A small multi-label image tagger, trained from scratch.
Model: 32-pixel images, norm layernorm, activation gelu.
Training: muon at rate 0.0024, 30000 steps, batches of 384.
Data: trained on simulated fluorescence microscopy of cells, 195000 training examples, 59.1 epochs.
Rows from block 7, named by matrix and row number. Rows with one number belong to one neuron. Each number is 500 + 25 x the weight over its row's rms, rounded and kept within 0 to 999. All counts start at 0. Numbers have three digits each. After the name is the row's rms in percent of the matrix's.
# fc1: MLP up (model.blocks.7.mlp.fc1.weight, 480x160), inputs 80-159
# fc2: MLP down (model.blocks.7.mlp.fc2.weight, 160x480, transposed), outputs 80-159
fc1.24 071:507476501511545501491492511509513484521478490504494524522476551500559512526498564417495503504488487461516516470522493486486479526513514513487524463511495424532473487486535566503519517481500554422511484487477523466510499493519504502512521498
fc2.24 074:487487491516534515488535502526504491545485477503494512518512520456527485502485573436492510504522486444514506466487488515459506538469508499484500457488497424556481519502535525484497503498485504435488526481475506490495466509512487477510467495
fc1.25 133:518492509476466514511486524491484530477490508520498526484476489506511464459520518502506482481498507540480531478508475480497475400531530513520548470507509479512526499493507522506497477515507525481508515568462507512563527496452506511528500509
fc2.25 123:494464491523487495451519483470491548485520519527514480467512474487532479479536479531506504488502508550502514516483520466497501500503514493507491511486488490524499514508509572496537488485527518495507499534499510523506533498474419494499517497
fc1.26 099:478488476495482433456502522511512494503467520485479522514544504486499489487495473523535542504501505497492538471480531499535523468540513473503481475486517472454518541488488480523554476489505478499488496472485450519471477457506480521492492444
fc2.26 106:526488444548512490531449491488544476493516504480512531445492459473512531508524517503480516556522519501495514504503490500501548490508458520541501477503509517460491454494523499530509484528481490494527521506533509486468555538487528520500526559
fc1.27 095:464505474516498495491491515512497496490493527545490500506505511485498502518503547484522493473463451439525526513475514490484489515510529505477552506506511466484513498504510442485487538486458465505512470506497497471516494555514488505469506533
fc2.27 098:465545495506518506484500488526483504485497508527517500511498485484485498489471503477519494476489410495487481520474509531523498568500497492489517472504516540535452490483472474476479497519490512509500522531520510519515485503467477512492506537
fc1.28 104:501537491490530474476516521498530468453455527481550508508534530537474500493468482490552536507523545524471486477555527479529483465502486469526493489457496495501477496490492510483510502496501474519537531466447518534469504495501521541479509489
fc2.28 107:477511507483520447546487494534480460547475449502452505482445422550476528489523521501531489489488517482537464529529482481479509486473453503487509549482485485519504519536497517523523493496475497498488482518465495533525504493518490520521475516
fc1.29 144:529515463489513496474496487472477507511507516476541485517490501469480483530527510519511506480489536499497492471481495500504474515505522528511415474511506485485503507529504538544522504504488534487517494503490496543487506515509425502515527494
fc2.29 136:481503529505491499547513490480485545473469479525494511497493464480484505450528574520500505522494488537466507480470489492497512459516502484495477482499465519527516506495479530526498464520499469490495516543482505447565518488544555478487516514
fc1.30 102:487490502491520496539482551448494487494478484471497471556494526510543477511504499515505500493502507512502523515448464498514439478547505509469523453520512498523506541455518529510523546479501503517515511505517524443500540525505494500484509463
fc2.30 095:536475524463506542496469468490546494441515454530502515505492472500506471509532501501521479514523516470495526520471502525507489513516464536506502523464494507460479467526504510510562521480502531487502524484506527456552541486536499519511493443
fc1.31 132:497503478525503484529512520518475499480544524517499485521537506495444502486497511484515515492494482526470476496540499485510475530504497520482519539499524461482501491501496522500513509506497524477509496453498505492509448526505456470467496512
fc2.31 132:478501487499516504476497480482500521540501514471522494479503500467489513523541510499483482513505556441518492506484485500472465512519498499516486486492490492485495517506469484521519521503494485495475484537480490458456436513477493508480487480
fc1.32 136:473506489499514561477516539474489513477518489504526492527481496570515437499494490466516470526482496491533479470474489442488468505468491545536520495510504460529509475516538511545482458510506520491468463514493504493486513542529491503552531465
fc2.32 132:505514482529482497491537507518507481505521505501488517514516469468493482499491507515495469478513508520488497545494512528495470462486488460482501510518445519535526608491489511481485504517504518524568509492464488545500435528519490514498479503
fc1.33 104:522502526446476484466490510500524530487481502483491496532552534510519534540480525493524494485512512555487543504496500505493485481508513501499538504513508458518481484475520527539474465502482464440455503473462486529494512513461476507483522488
fc2.33 098:477510508505524471475519483475501493478536509469466521522503517477510462514487526481483517536503540515522532507480472520515548500490501529526524471490498438490521499494481509530500475535490442459492471528492484536490527514429478522533500505
fc1.34 078:476503458496476452486524502494454510477534548517513488516487528532483504485471495463493498542517492506497531496467548494501544475521495525529474449474472471540512518510526467517462475457524509524519488476511518536504536483533488520496494482
fc2.34 077:492485539516538473495486505543451489500494486490500532494510507517503514518496479476494511491506558493454486531501517559451473523526536472474531457514503514501533488549508511505518470498467432470450495499526474468487516520522497494478490481
fc1.35 104:483510446505446473541521509449508460520524476491505503487535507492465511464470530477506493486507523536480480512509490445482478527495509510521467502542500493525393509515532488472490508506519476499528482501514490476499492470493518518503518459
fc2.35 100:473520499477487506551487477383462511467471502497467511502509505476454516492529493474492526487500467526464537505541511498508489495482499492505501497511511486472484498534530525527535545505544480464495501528492531502510452498535510520480520489
fc1.36 083:505491499536528475485500536513521500491503524479501528487487511515475514508492504515462481515518498492482492498442471484494470484538542489474516517537485501506493419487497493504488502493488504522508468469548470461461464517524502516476511560
fc2.36 092:475460521477505529517530466518534507512484456510525505473457407510525502475477491527500513549497504513498483521533601498517455488494446448509519514494483502488512503472500506471480493498487515479494528517501451547514493459497508488508484518
fc1.37 072:484473468471512459487482540524505570500515482488509500513565501471533475479525468528526498499500438494468501470442508470505524492480520488526494515550479519510467518506458473467485510519514531542499518505489488458482500492541494517488508492
fc2.37 083:469514515525478494498452490542491545476511482494503486472510520504527499465510456541488463507464443505518538445490499531490516498499475512478496479494514522476509473489495458515502492526536530571500479495472481488526505494535504520526505493
fc1.38 065:469509463481490475495497502534442491515501520474470523461509537496536535508515492497486526504520449494478490472490510519519512543481496526511481511507482501514494506499462450498426497431513533497488494538499490465492506543468534530541568480
fc2.38 065:493468510452507532492524489521495497456495503467514522512508514471492418497532531505508550480528469482500467495459523526525496517508491518467453496492479496512478508483502456506479487530444530509513498551494521503523514500483513531529536482
fc1.39 055:555497487490488496481514497446470501540501529511502553468501555501479520498497561472493521498525455475518495504481494499501506549530507485483442491513485492506498507505524587492476492490465523499504476520502516523508491494487517487514496500
fc2.39 071:526482524487486505477476565467501498505506501491481539494487559489448497478496538459505530460509441445477501510506515477508543537503541523509444517520503474538482522513493563481520465488523501468478505501495479477507478513491497452517528466
fc1.40 093:487531523525463516494551488529485479506479520483480508515488516475542473494505530480480489492512515505517523510509505506503564478497494541509514513490481506482515533541514570482466499495493566498552485501456452530475480486516521518537494508
fc2.40 086:561500507516501465498515530496501511483481503506477496495493531504545503500508557480498547504502510458509505521471520528482496457512448469518513469510548485510512501516506554440481490528518522472517516522504490498460476484502539517485493522
fc1.41 079:473499510457478490460517554462511520534528550465459495487498501473477504490535491477471526503506516474492492502511523507484495453506513508523497492489484442502484461531519493514532486492502498470519492508491485553510504481465460515521478514
fc2.41 083:491488495499486508499499512519531523471522523477491489510480532469473473482510462465496492489491533507546508513544522513526549469513499510497486505465510476498501516515501486517512532506542500464484512471520523549496535477456463479521493512
fc1.42 139:484490459460513507509501458517499513448491516486499484451528533493520581512518532519493501500514505481534502473495505498472496485535507484405548517544523509466504457502502493514467462453501494514528459496461503527523494520494535511491532535
fc2.42 141:603507490488496533491523532510490507505505514484528438520494480483505517510518488518480491469466500515546537487516473499507551502501519509496522487474514485493514429451471492537469522517511459477555484507505486517473529482507507516471477526
fc1.43 062:510518502527496520508510496431514473516523503475497542493525529500495480526451527457508508480534496519517496509497515506552507469505528496468479517502490465537514513510486484506496493491468473450505483530469469502499517483459515518514509504
fc2.43 078:495499551513507518527524533421451469525500506494501517510521547479470496492483521449486543475502460505478528542536495496503522476490515510501472531515519463538510513511504519511491481494474472460507509544499496463516497500471505482549544485
fc1.44 076:487472534527523471529522507438495503521479523541456489518504540488513452497526511514514509490496513546456472542498503513494488467491508515522447527507485492531467509536472498485506530465508493498484504514518529446475523513528498524500512489
fc2.44 085:510514521514507448547505470499493522504498510554512500492511493546452449468540500542470490478526533516457475533493540534495473503494471491484501495492538537503483473504491522486483557531507509517523526480475501465500482483467530496490502501
fc1.45 062:502499500477540498521486520591478531516471462475465500543482530501479506504507511494488559494494507471538490511503500529483528507516500536517546511508498518493499510487519536492454537480503496506524508505478509492476494493558480495500517497
fc2.45 071:528507466529551493514467488555521483512482484491484457473507503520492514508492495524502512492475508478494494495483499511529509511486490481512537451477486508517493518494497557467520496514533477509509509539497476501503510480528484526498451484
fc1.46 052:497493523513484530528511542474489478469540513472470552494512483499510501515463475517542553495578495496553518496503483500510547548480532522511456471462499529542528533531479478482513492500487457521486507533522470495546485515493477491478488507
fc2.46 054:503528476495468522515493471444477510490506485515499475503491532483504500490470470513499484480490501486503483504514537476512475531483495504501486502533532513529518481484512485490477447524505472518500506565502468481571472499482494464452457500
fc1.47 097:525508491500481494488507523508537473506521493461494538499499519507497500537451543480522468450496516500542508513504508512435501542462481534543517533525508508491544530483482481545519479503528539487459474545428515510493491513533502478498515474
fc2.47 090:521489496504521522471475460483461525446535480495480544475483497531490500528456550484496490490521507457539513461500496487541528527466474525495562489490519502516562505484490490487488487540468502507514476562505468493496498502540470483496431510
fc1.48 122:547521517534493535486485514501495554527488476478524500546515527505503494537504500508498527510523478495446484475480528538488540491489482486494513507526440502492462474481519474507488522455507490509528496474495474467487460501473499553530494506
fc2.48 114:468493493534504502495489471471509496520486551469533474425519397486491517509499521474505450538477537493501479507507493524495511499487445448528521519505528504466478483531517510508461497526476497511475486496466511515519486501497514463546465514
fc1.49 120:524500492539419506540495512511529489500467522523495525508502518514493529434493489481515486533510498491493485497500497530554495494501526441482495490502522494530546480525498471540511539496516457514504478487494511479506496489505529525520498504
fc2.49 113:498523482538487503457515520428462456477446488471464526481493495485430509530481508521508522535508519514506487506471481523493513495490489485490493517507494495489539500496514507511485465503501440504533493522480499487535510517504487480529519473
fc1.50 049:520499512521531532486519534539475490481473471489457527511538555511500507489506564458493496498496537520474524495505492478563532489531515520493491460514511467485474506508523492506487468490475552475494506474515504461490482494482513497519514508
fc2.50 058:511509510503535520447502528539516477496464481509506527523530537493531537491502547460495503481522512495487524481517457506530532481472540517505458513473530476495473498514498477482503464479513464471498552462510509437490481502505488495499521516
fc1.51 083:474498505509521526484520528506524472488458507490525494501501506501507473504485443526475480510477508483609507546488498511467482492525508502515514519539512538515493472482489477491514534525516495520497495474508475503485436535574508480485552469
fc2.51 087:501531460472505487487499477490498462512468493498528456491458490515514468551511495503456497502528481504503492546504476551511460507450503479527490492473495538531501475501475505503510500514496529497510484507490529501496489514507538499529515543
fc1.52 081:503474525510511531487554515520496519481459515483502494520498519485504527469495497487535511518558454488469512503490507481482519527482510504554484512501469491492512491527512487502527512473489508465509504502505510506536491478542485524515491494
fc2.52 074:522501480541510522537486499536521491539506491482522528514499541489494476480482503504497473467487467504517462482484499525531517488484439488469477539496507492450483486498510478477511523531510509494523480502499500522477494484547504481484459510
fc1.53 112:489482477521512566518493544490524499524514494486508525530498532450499498497504557520515501531492510524466489509499493457517421469474517541437485541487486487470492452560483501493487484534465507471502508494549528500470536529513482497478491511
fc2.53 113:538528531484501444504548487512507511475465514503549487523475482518525469469518511505540525491500529514496474466491536502530454467506503483507479494451459512504546485495470506498554457497526447504540509451501515500533461478512497450531493456
fc1.54 074:499529505506502464502480535524519509524458562524515552493476537524478520541466512495485537539520465486479502494515500458492512487488495486517497540465495501460479521493518528495505454460507510480497465437483509516486479504500555524484527524
fc2.54 070:492507510485511467472502549554509515489464504513452483497507493505482508539490473486485495500455446453510514530535525486491551491469533507501515508479487502520467513535444541508491462518524501498534501448430511506497499553467533503450520509
fc1.55 076:550506489457485505470523507530514523535490513474488515506506528498562543525540496462510486495519525518501495498468488470489484494504508515475489506515483461495517508478504528525495516525495479493516499486488491450510491516511497490510522465
fc2.55 084:505500517508492494470523509504529504476516489498502541481507553476570492508542534477482504484520528483480481492507499492536524488474510502510537489512482477497560483492481501466490470438473475489467493490523454462466477519502547497525570474
fc1.56 077:484477520496518490523472554510474453464461513492496520485551503529501530522480513486506530477473414511561492511511553514503509483522530518504475492477493476516484486488476464464484509496522512492496501519456471488499528548500502484488501491
fc2.56 082:492506507505504503534488518518481520514481528544480505493506512503496502520474484494507463492511458465507508529488459478486499507501516486478548524489511477535514508516475417496511474492554559502483528528450489521477530501489516541534476495
fc1.57 134:486478480511523495511544479536484511469506486523464511416567484472464554470503518503491522459520513506484498546512485502488481472521555512456510501532466483495506483509494493484516516456494501484473480478493508519524505511515486458505506557
fc2.57 133:530455511512538465506537521506496486514496482476475460483482461523481505491465506501494497512482508490480503496465471539478413513471480525513479512501515533540511486505511508531471505526506478497520512503504508492483509519519485499479462522
fc1.58 073:489493500486511517514514521482482495474487501428515507522541518511516471484523467460451502498467514554502497497522462526532492520503508512529496476498511459494496493516436458495489502497487488474489488493472502552468524483536512487540563472
fc2.58 069:508496522498520489526517481497476499548510508513507501519501497495499468489507498478489478534526511538500484497479477498514508496532521504453492537498522467452527496479511428463483520495492490459550511489481490565493534494511555526498524498
fc1.59 103:509520489474459501496508543508499490469487489553501508494472533481512510485580466481505479460492480519536494527478491539522504495485463545533499522475494458503525508515483484471512471515507493479512534447487504519498475513522514542518527473
fc2.59 097:504481478483472507446461468528528515447482525509475488512511459484513505500507500515480470547475495537468511498511518504551488538465513519471492502447539519490518528514507495506490505510498484493520508460522527515488496479516484530506532521
fc1.60 134:506522496526510484531473495489458509468486484476474493485513513540504513503525475517476517500469504478536513495491527480505559501507446525440512467515535511521506504443503472525524482479506472499463492509487496502497515527474521484524539510
fc2.60 132:489521486497537461487476563536502469486512483529508556506491497455503542530478489518491489488525511521490499483498524509510532503500532478502465457524498488462509536455496501493481489507497511523462481481522513482490516508532484466484505461
fc1.61 122:481529520517535536527435528471489531511498489500454477485481486460516464491498473491496502494491509491487497478501481456471530520531527565499499511533525489511536486478510498511496526535505530496529508479491486501509491478549512503509502481
fc2.61 126:547481533486516513518475547511488495520470496550482514554486502502504484507502498494486492444445484512487505466512524487519541505483507484471516507470481506487508508464502487501556509545536495521503463486446515526494523464531501509507510405
fc1.62 073:486515491500551498482486537444495477484492500518498508510504517481512485526512509523514500492515528532496519475489468477549466526498508489478495443501477501515460513525474476513485498510521491527505498527518507459490481507519490508493483488
fc2.62 082:501486542493490501485495489477508503478511511493502502502512523486513518515495482525524502454513534510466538464498490499476505516487524491498480502507490533502466503509478474484539510492468504525494535498493487459533477513518461488482525481
fc1.63 096:457514482507502490475524507542523469523500503523472500513480544486504514484511499528492542495528498513499464522489540510473532489470488514444500548479529534529523512533508490473516469474496520503527488501470484497503501530494444493512514542
fc2.63 098:466536506497517441493498491495469468468522489515522495456474461522514511488534530499518490523489492507477430483470490505487448523455487479434510525512528495531489534551481499502491506479437531520508514483530513512473495538491480492496503549
fc1.64 080:548448513504546521499516542492519520466487516495481492506470502500482511449496524517532482507525477499533508532535508493480529550513522525523488552483514520488515472499544479482511487481500497529496529478467525468496479484491488500474546523
fc2.64 079:499489517487579516516458451494497511497474478509476472500465474540493543446487517514516506490495488516473505506470511463474490540492490445499493505480517509483500485500527512480487474482502464538510531496525512433508489479483509510481464541
fc1.65 075:523489498492473512476502507434486438508509469505531524479478527445539471477528468430470508523480460479480474465515458428489491533500528543495528487507518435517487512511501506478501510500476530453478519477511514516541518489531507461505499510
fc2.65 073:507496521479447493453535488459495473540511509523547522527508520464537484472518514456486511510517462469522513488475503520488493572469499521473488514499534427493523540498506473458487483489511554450481485455470518540510514504541524475515497509
fc1.66 156:472496524491512490482506513487488507499532483509505488506495519510478510489553422545503521492471425468513508502488495495473520544494512524484443532511494519492536533488488510516516530489487415529525465490483484475486511513470486491511538489
fc2.66 160:483510491525477536516469499418496494509504507520511522466502478488530498455468582509507522518495539493505487486502511536480497456476489483508468438499508491476473500491477515521503477487517532476491482560483502492495539534495546501505497513
fc1.67 053:516507539504524482534514524513514532499467500484460535509455494523491525466454485556513505473524515513480452490481479487478487484484506548519522517537506549500521490519530424493534512506481520552501538469501491530536535497547484516500561506
fc2.67 063:515516505519533494541494480535505445496499488467497515457489516536517522491461492576525519488450491529458489479494493495479501485513459456488540530494519552508492482487510467487483468466481509559511499496506476521498493501547489478472468519
fc1.68 047:509486492496529484555509528513518477456502517489492503520517528503497486463467501486504492517496489512530495476534475510465514509485519499481466537498484489521531484499532505484516498538483488503486514509550522493478493477529511496513531528
fc2.68 050:500492498497511505528493482495502463510488455523523490525493474449468486476505499504534515429532477517450511497520517538505495513507510468479499531488511496498558518493503528488498528544467490484519506526524478474545515496495485499477478508
fc1.69 061:499483513490482532479531535480468482542522488495452490529458509488518520517476501507504447489507513500504487458527530478487496480504475544491483528505476493522481520531518509485457491477465500524490573447491512482483484524503485518493483527
fc2.69 071:477524503521517469476496473529526511521484448513530460468490431534519501498496532487485447534494492511493518532475482516515471520474415398522535503502545494482526508512527507500473502501519527491493508510516520521494496508503505477506447499
fc1.70 127:520523504490489495504538554475482500476482519521542472492511519541479546503500495497481475516509488532521474516506538503462543488469461551497481472514503512537488546499447509474489543495470490520484518473495489460482489492456475507500525513
fc2.70 112:461527471508512480495455454515492496467502504497459510513475514503498427486517504501512508530528526515482480507477507462574456544516491511508515512493485492531505467546534504535507486486520523509442486471492516505504526559500503445436524489
fc1.71 086:547513493471472487493508493434518474493456493496491511500499536448518505479484567505489502524487595509491516487502490513503498481512517510492447521522498506470466507505513582510501486525505503516488467438485509484444498513503504532496473491
fc2.71 099:503531502530470487473527524394494519507511501528463499516499524477513513467491519526516519469505570484456497478484483529477529475524519532496448525502505529507469489493512593507528475476528498513505505495512494486490490517493541526488531482
fc1.72 112:494502527466432454532504525512512519506509479442489535502522527527467457534508534497523528487505510472486507485501513467511491478506498531498541509511513514506489475500506511447474468518518488450499524519503509483516506477487496489445523502
fc2.72 109:455520501494469534490520485485511531488505511484506496474497484498567528538555542469504515539467497499504505480545510470528513515510459487484482520500483506498539529519497496546485534526475519501492489546490527492528509519440444505489470479
fc1.73 132:457499490496507525523437530493476498472488495512472522544477533501512490496513492496493524504478500504452547489478502539532452494549502524418500490485507513540502505438511504483458492517508494495503495503526542521472491512498530459488539438
fc2.73 118:526516496475513515508427501517528469535492513521498532494484513523518495494547501505512472505442479488491483500480518514504439506471484474516508495493509492468503508478503490510576483505470508499563505468496501493510513534512508499526559487
fc1.74 108:466517472510499473520500525472518513498473500463519515515454530485491513479478520509521486532514503495478516499519542509497502414543487469520463512497476479515459456571497531504478500426500505493543492481496501494495522498493495519500490499
fc2.74 116:487516541475498530529534497497536511512475511528521513473481464499480501463479489480551485508538518528491504495494436534500489484519540526523466514536491500490493499467528529509517515524467498488480545425502483482493481512497499536503577488
fc1.75 141:481461477496499468480562551536495504515474456519492519482492514586507510511471493503517492500463487484531512496518485500508474476482499510520486498496531482486538462493534510496517500467494498498464516468484481515524508504497498513480506490
fc2.75 166:471507527512517456520485445519508481479538518516510521489500423528502549511492502506493493560491490496486501516473481520515522485472440445480496528499478501498500564466525518512518544500467530489472520506520524512463505496517512531450515454
fc1.76 093:533490508522485521464496496491487496508503514516480532530511516496497531526472520514500488497509500446506502482490490527501508488508502497472454516534512515512571521488537608477489512484480512533494509550499483473477486501478506501505507501
fc2.76 115:525504565490474476457495533505512494476499502479471501478486513496489526512473538499517515481500500426462493481495520484506519494501507504480459532530517497498551528495519593479516483507517506505517534549509455435488464494497495456503505491
fc1.77 055:520516515476461506489483532501503489508509519478500538505491540461566497506494527455514449499516473481495470502471497497517490500489493567533507478467507480487523521525464513494489481481473520473479514486475480478518510474546493500492515476
fc2.77 056:487508503497453480510521472474516488512481472498470487501523515539543497491525531464467468574528476485476508480501491504445494532507531507482507496498517478488559526512540469500496465518488500502496508482507509487513516515536557489487487534
fc1.78 104:535533483514460497532490487497468500518492500493503479509503503482508542493463475494527458524522495519532440508539485502510510538485565539486461506496494515519531522510497482506499516528535494513492465487518528485548506519454497481502538468
fc2.78 104:487534485538564513498499519515490454478479493480476532492500472479492510483511493516508521497468494468493455458473463516519516497502514468540512480472500520471537507484496525475516529488487425494514505501520481531512548508538542508497446465
fc1.79 072:499516472512444451493485548440512491504485531507495502507545507493484529518481535491507498523490495525512524530497536493446491469510509498498478523470496486494408480515494545483495482502499490503525474457511549463531501521446538508467502494
fc2.79 078:477516524487452486462495512440498511551493508486486513493499523486463476485507494488529509492487467501571533562507507524531519474500519527483479511509487500510444492542482552534497505496539502486463501438506466487517500518469532542503509485
fc1.80 079:488484481502502522513535502498455509509499503488447547535496469486509483481499520511514445490509507488457461480476503460520504495484507571492520502518467510479495505547493493501508488518477498513481521474469487551547482496497485496526548505
fc2.80 095:531511490478494509505529468484495488457505498500480526486502487526523480483501522505481502477535470519478513506514472466493540487534492499557521574499545503475488497507485506484495479476479496509496506449501520510514483538525476467509529491
fc1.81 124:501535491486519412500551542460487526492463512504549492506532512518495511449519515474489500529476501513516465509505530485517543477513492500523538475518465488498489495468530526498480528464510476502491475470517477453502542518494524488474512480
fc2.81 117:436512505502524545533479470485494491487500500501454532555477466498495503475471490522477544490497544513504490498544540484507472490507475489481491497495521518516486479493480510549515523475452474510481493522509502480501514520484500493550518547
fc1.82 060:507530518502489508533490485458490466516522489501523569479524537515478512526521512505545503518524513508527542485480505521524536467533516504482497553505470510509505493554512510524514491487456524508474461490493503523493532530473470504483520502
fc2.82 083:509527516499475534496553564467471491496478514484523523514496544482477495499496492470523514498533502465493501510511501478495505469504540547531498502542527492553464457480479498481509462470512497486487507474477520493502504516494497489512547462
fc1.83 073:506522454493414479519496506479482493518486517500495491504458524474527511547496456517520510507480474531493444465537469497498485473511513494497490493512491505521452498514516494495483520522486485522529443478502490479475495485487521506493485497
fc2.83 079:509508489529397491528497527470510509494505538543466501511532518506461516562514437473500495486491488511524528491522532529499505437507514523473495546513475492491458521521486474515496501509515480498496489477492494498499484488466537501482557503
fc1.84 048:505491485503505490520502543461521508478515522500501512507470521501505483447488476498524521493521428489532531503497516529508512548528498508538493491526488516523546509509506438474499504523517509508504512506473479508533532494541501468465493507
fc2.84 050:515523490520472474552463501465498489485506485527500488497512546479532499460461477523484482525459448514486542436498513495486485555498545531508523488516500519535519509471499454507493447470461500538485486491495513495560484534520493504472511503
fc1.85 086:489465476519530518490486529495511479517497497522486472504510480499465483485457491421524534493512490496530510504498501535521512504496496515517450499493523492542496504514500467485518521490497492461491482464498435533492494531514497515496557473
fc2.85 098:535485516496487509519484527532460529490467488491486505501503508512467509538464472503500487466468502494464483521524471516531483552507511503496506468509501454554539501488498486456493498476506485481502486515530512580485483501491481442497491493
fc1.86 117:524490484519514493476485549521504456478484442479505534456496521502479514526493448490517497453512517509513477535513494517489498497490484524508557486497480524511510527505494466545516481459494447470528510490496520499500521483494482506491519458
fc2.86 127:490493499476474483485509480467529501514577534556503498500487500518501474502455485496481509493515476504496483517485524504480492464494488495467448511505525516521475491498498467473495540511474483513509506483507466506506467489561474491498481511
fc1.87 123:508527524476517488455487515495496487482519486498489494513513494518518506490486502478517488528477491587493505507511481481533492494488541516517467466544503509500481507515442474508515570465489514506524512464482479456520497503500513530493498483
fc2.87 106:516508551515559489479509492486490480535491500511490505499507492474465466511522507509496507511535504529541571479512467495514508494506492466441469519527495493528509519503503496481489502473476539497512523504482479453527480498480497532520528487
fc1.88 086:535505477517482514515513490510487501490480466468500514509497542498537489506532512443498486492513549531499521531524454479477515546508498557524514522505526483488497517483499477520499504483497513497489528494449526488489470512525498525492515511
fc2.88 087:491491508480510520483507531467524522524452503502483490495467540502585502504527553477484507500517551489507500530482511501473511502464474513527556500512529476480548497480469515477497464483473503491530486480467525464512481486542500505499480511
fc1.89 086:482523473489478505526490507515470473459515536501485505497513493477521504534505504526533486507509441407512510513481505496484522476489500506526478511533523497514493548474508509493486496470484530533526507468519488516501573494527488530512534489
fc2.89 096:494514467506492525548463512530459519516546507480513503501527488464489508471515489497508508498468508395503556454480533479495479501496505520494488491518522487493427527506476477504499512522496474542504491498498495487476517490513466476453475518
fc1.90 088:495506510532586504520477523453517518518516485478494523514526513507553518514473517488518497476528491494473529481503490498479499578496503492501490482499488500533492492520505519481500489502525454486505474544494497479478508500493517536494526496
fc2.90 104:485495525477555492517479493483516536503490492503476485477515470492526530516453506491490516454502502495462519478498507490477505560473479472475495477517498481522489511508506527500516501484517463494514521547503470448525477498522517475513452502
fc1.91 090:520550477488497462529502499484494518421467523490496508532529508514538493518501480498478495509514530498515485492506490508502493537512564488500495478524496489496535463431467514521492493532504497503507529494548491468475485500479495522492528535
fc2.91 082:497516544531472573494455482499500511518491530510497482554505441463502554506516493517518495469500493500456508526533517506480487520499445541500515493493523515475501506491438490505538509507538510482468494485510497512485550506481518510502480514
fc1.92 151:507472452476487504496458470495508501548539520482473510524546492500464458514480506491482503486505474493497472483502454478490498513497520491517504505550496531489515538528541503483485517501504529488498524526501463500493520472490522541436518483
fc2.92 126:495517531506492531480493461515495508507485506514515568487516497473474454462507497499516551520518507467518527482491455459490534486511492496466504489490528530492508518532514503484510514472533498504443497505500482516493463444493507549496522452
fc1.93 083:510523485488519480520512519473540541492563512493560503549496526532497484511480493485498490517511517491510494485490483483528477496507522489539508528559516468504503495472483515495526430461500520480524473435501489535540522519495503499493513505
fc2.93 085:477513518487502497516491534563535462503510491559477455487503495492534542504509546483501487476525484505504465530512544470464527541511506485457502513475427539498523502512498542492526459485517501527495478452502446493494508500512465488514490506
fc1.94 157:516518508495493476463500535461505527484510511503504498491489519478506494566488408519510480507503439487489549484487509516515480556525496482469470501505507511496507516510485450487493497465510432480511514563499489479500467537508475501503506499
fc2.94 148:505520497466537491424484499504526519505550490468488484489523474502496493508492511504505502506517479514465511498556498476478525449473522492534493447508508531498470495473523554514510489458508528521480496463491523504490494546447480553499480499
fc1.95 101:485515501488450512481503511470535518480554531504536519502503505461447503540513509463518509467502464487500519551490510476496512510517549519475498504522465458493491501480484512475515478476511522494508484486461515508457447494508450517490505527
fc2.95 097:456515494486520475483500495536503510493502485484519510496502488513458514505540465482506476491497446518503464526534473495511474550467531471500475426473504504490487499506515519483499538539503513482472480517508498529467454486467444501474517533
fc1.96 127:514474491534502516505573508458470510513497519539520501515521546505503559507529502522487464500466510523523471484479502467508436461439504538438516523507478516451495454543525528481508528507491502495508502454487492473501514492501510481518527558
fc2.96 131:451510481499509483487505533539500504494535466494535503457485443515513517494495507518532530501530485492516512516554553511500444459483485481536514512516479528465487517526483507509499475499512529510519465504514475483490492519518511489550496532
fc1.97 135:516516498491421491501524508444506501506518501480463514525485499478500512381516519479512474508483546538495503514510502501508475474493517497512551486569507497500392519512505502480492464495522547516528504539499513497518469554528480504531510502
fc2.97 134:498482527532447523492499478395482536491473481493489506498510492512513528499488485517492531501485486518487543507502508492488520487522486471486521495498495497468411528472508500508486453509508558484508481578517475468581486514523479498530506509
fc1.98 089:482511474463491499487505519543489522526513536519489521565525524471488511450480522476516481499498505464520555486491497502453507496484509472486499534484516488437488496463554505495481495536501501502562497465485480492508517485500536513510510497
fc2.98 087:530510468491497528492482512550532514513482489502407483514518514518555522541494489496508494518482484484496511495521518496489505502507477512506509506480497498521539561504535474486466467456528487500460468462504483481491534503522493465509543488
fc1.99 071:485483487472526441474522524536493501477484501527537514498476496456486537553515463440486521511483537500533526504519497469467481442559557467527513482527479446526486488536487521511532516488494514462493487466500513465498522459513501520507502463
fc2.99 070:473510476504504457500532529565497501487517535464489503520504514523494481515492451458485470525505547521487503500517469520502482483481556465525499462503478452490543563489532522491494515500523494445472494477485517493506529506543497519527479449
fc1.100 095:541494491500507515487499512526465475501527521504501505519518466539518505521490498483507502449556498493500526517456468486509503508524505541483473513506491491486502483515498487468467508499481442467528521452485475535554473486518492523476547511
fc2.100 101:498508521494556535504443532530482431490477492439481491507530511505503497509505481534484520465500486530467515512527489514521517500473512493479518477494498498538536496473506544473492468490508485473481500550476499535494458498539534509512526509
fc1.101 136:508499518537523484493469513492489455533535527507477504513499541510521506458471459512522519518469480488479497515540500496481465501524524523469506488510525475489548511500487529534520549484501441525564506462493502485499496503470544487457514445
fc2.101 133:535470470514521503510482495509525514470474517532498477523509468532451473476468551473490501497493539484522550528485524475497474457493474496487468533459465489455480495479504471500542479535508512508491507533486507527521471463473468491476532506
fc1.102 129:494501502496486495525523507476496533518500484503524456506514541513476498540518493522513486523489492495521519498521441501486536507500483543551502501469510533509496592497488512471517472467498477480473506516558538485475511561492492462463517426
fc2.102 131:466505480497478496480540497459462501506511507504557534525544473485479442498493494494496564458508505501478482502512431512463508497496520572473503524476485518485471521428513504480499505512524515484465525505476506463520556516481543505479472497
fc1.103 149:504532479467520501524492530504516487523507503484489485539527477468494516511515501510499515502511473483478504504522482493449527579484504534507498495521542507510476483512498474532499493511483543484491518455509501560522498490462499529514513487
fc2.103 146:517503531535419511495497488490541516513525481466499505507460524510507466523486487484498501532483515440510509494511469513494506477497510494462488514504468490511510530474461497481497565489498476521481499447483482478431450483478484492495494525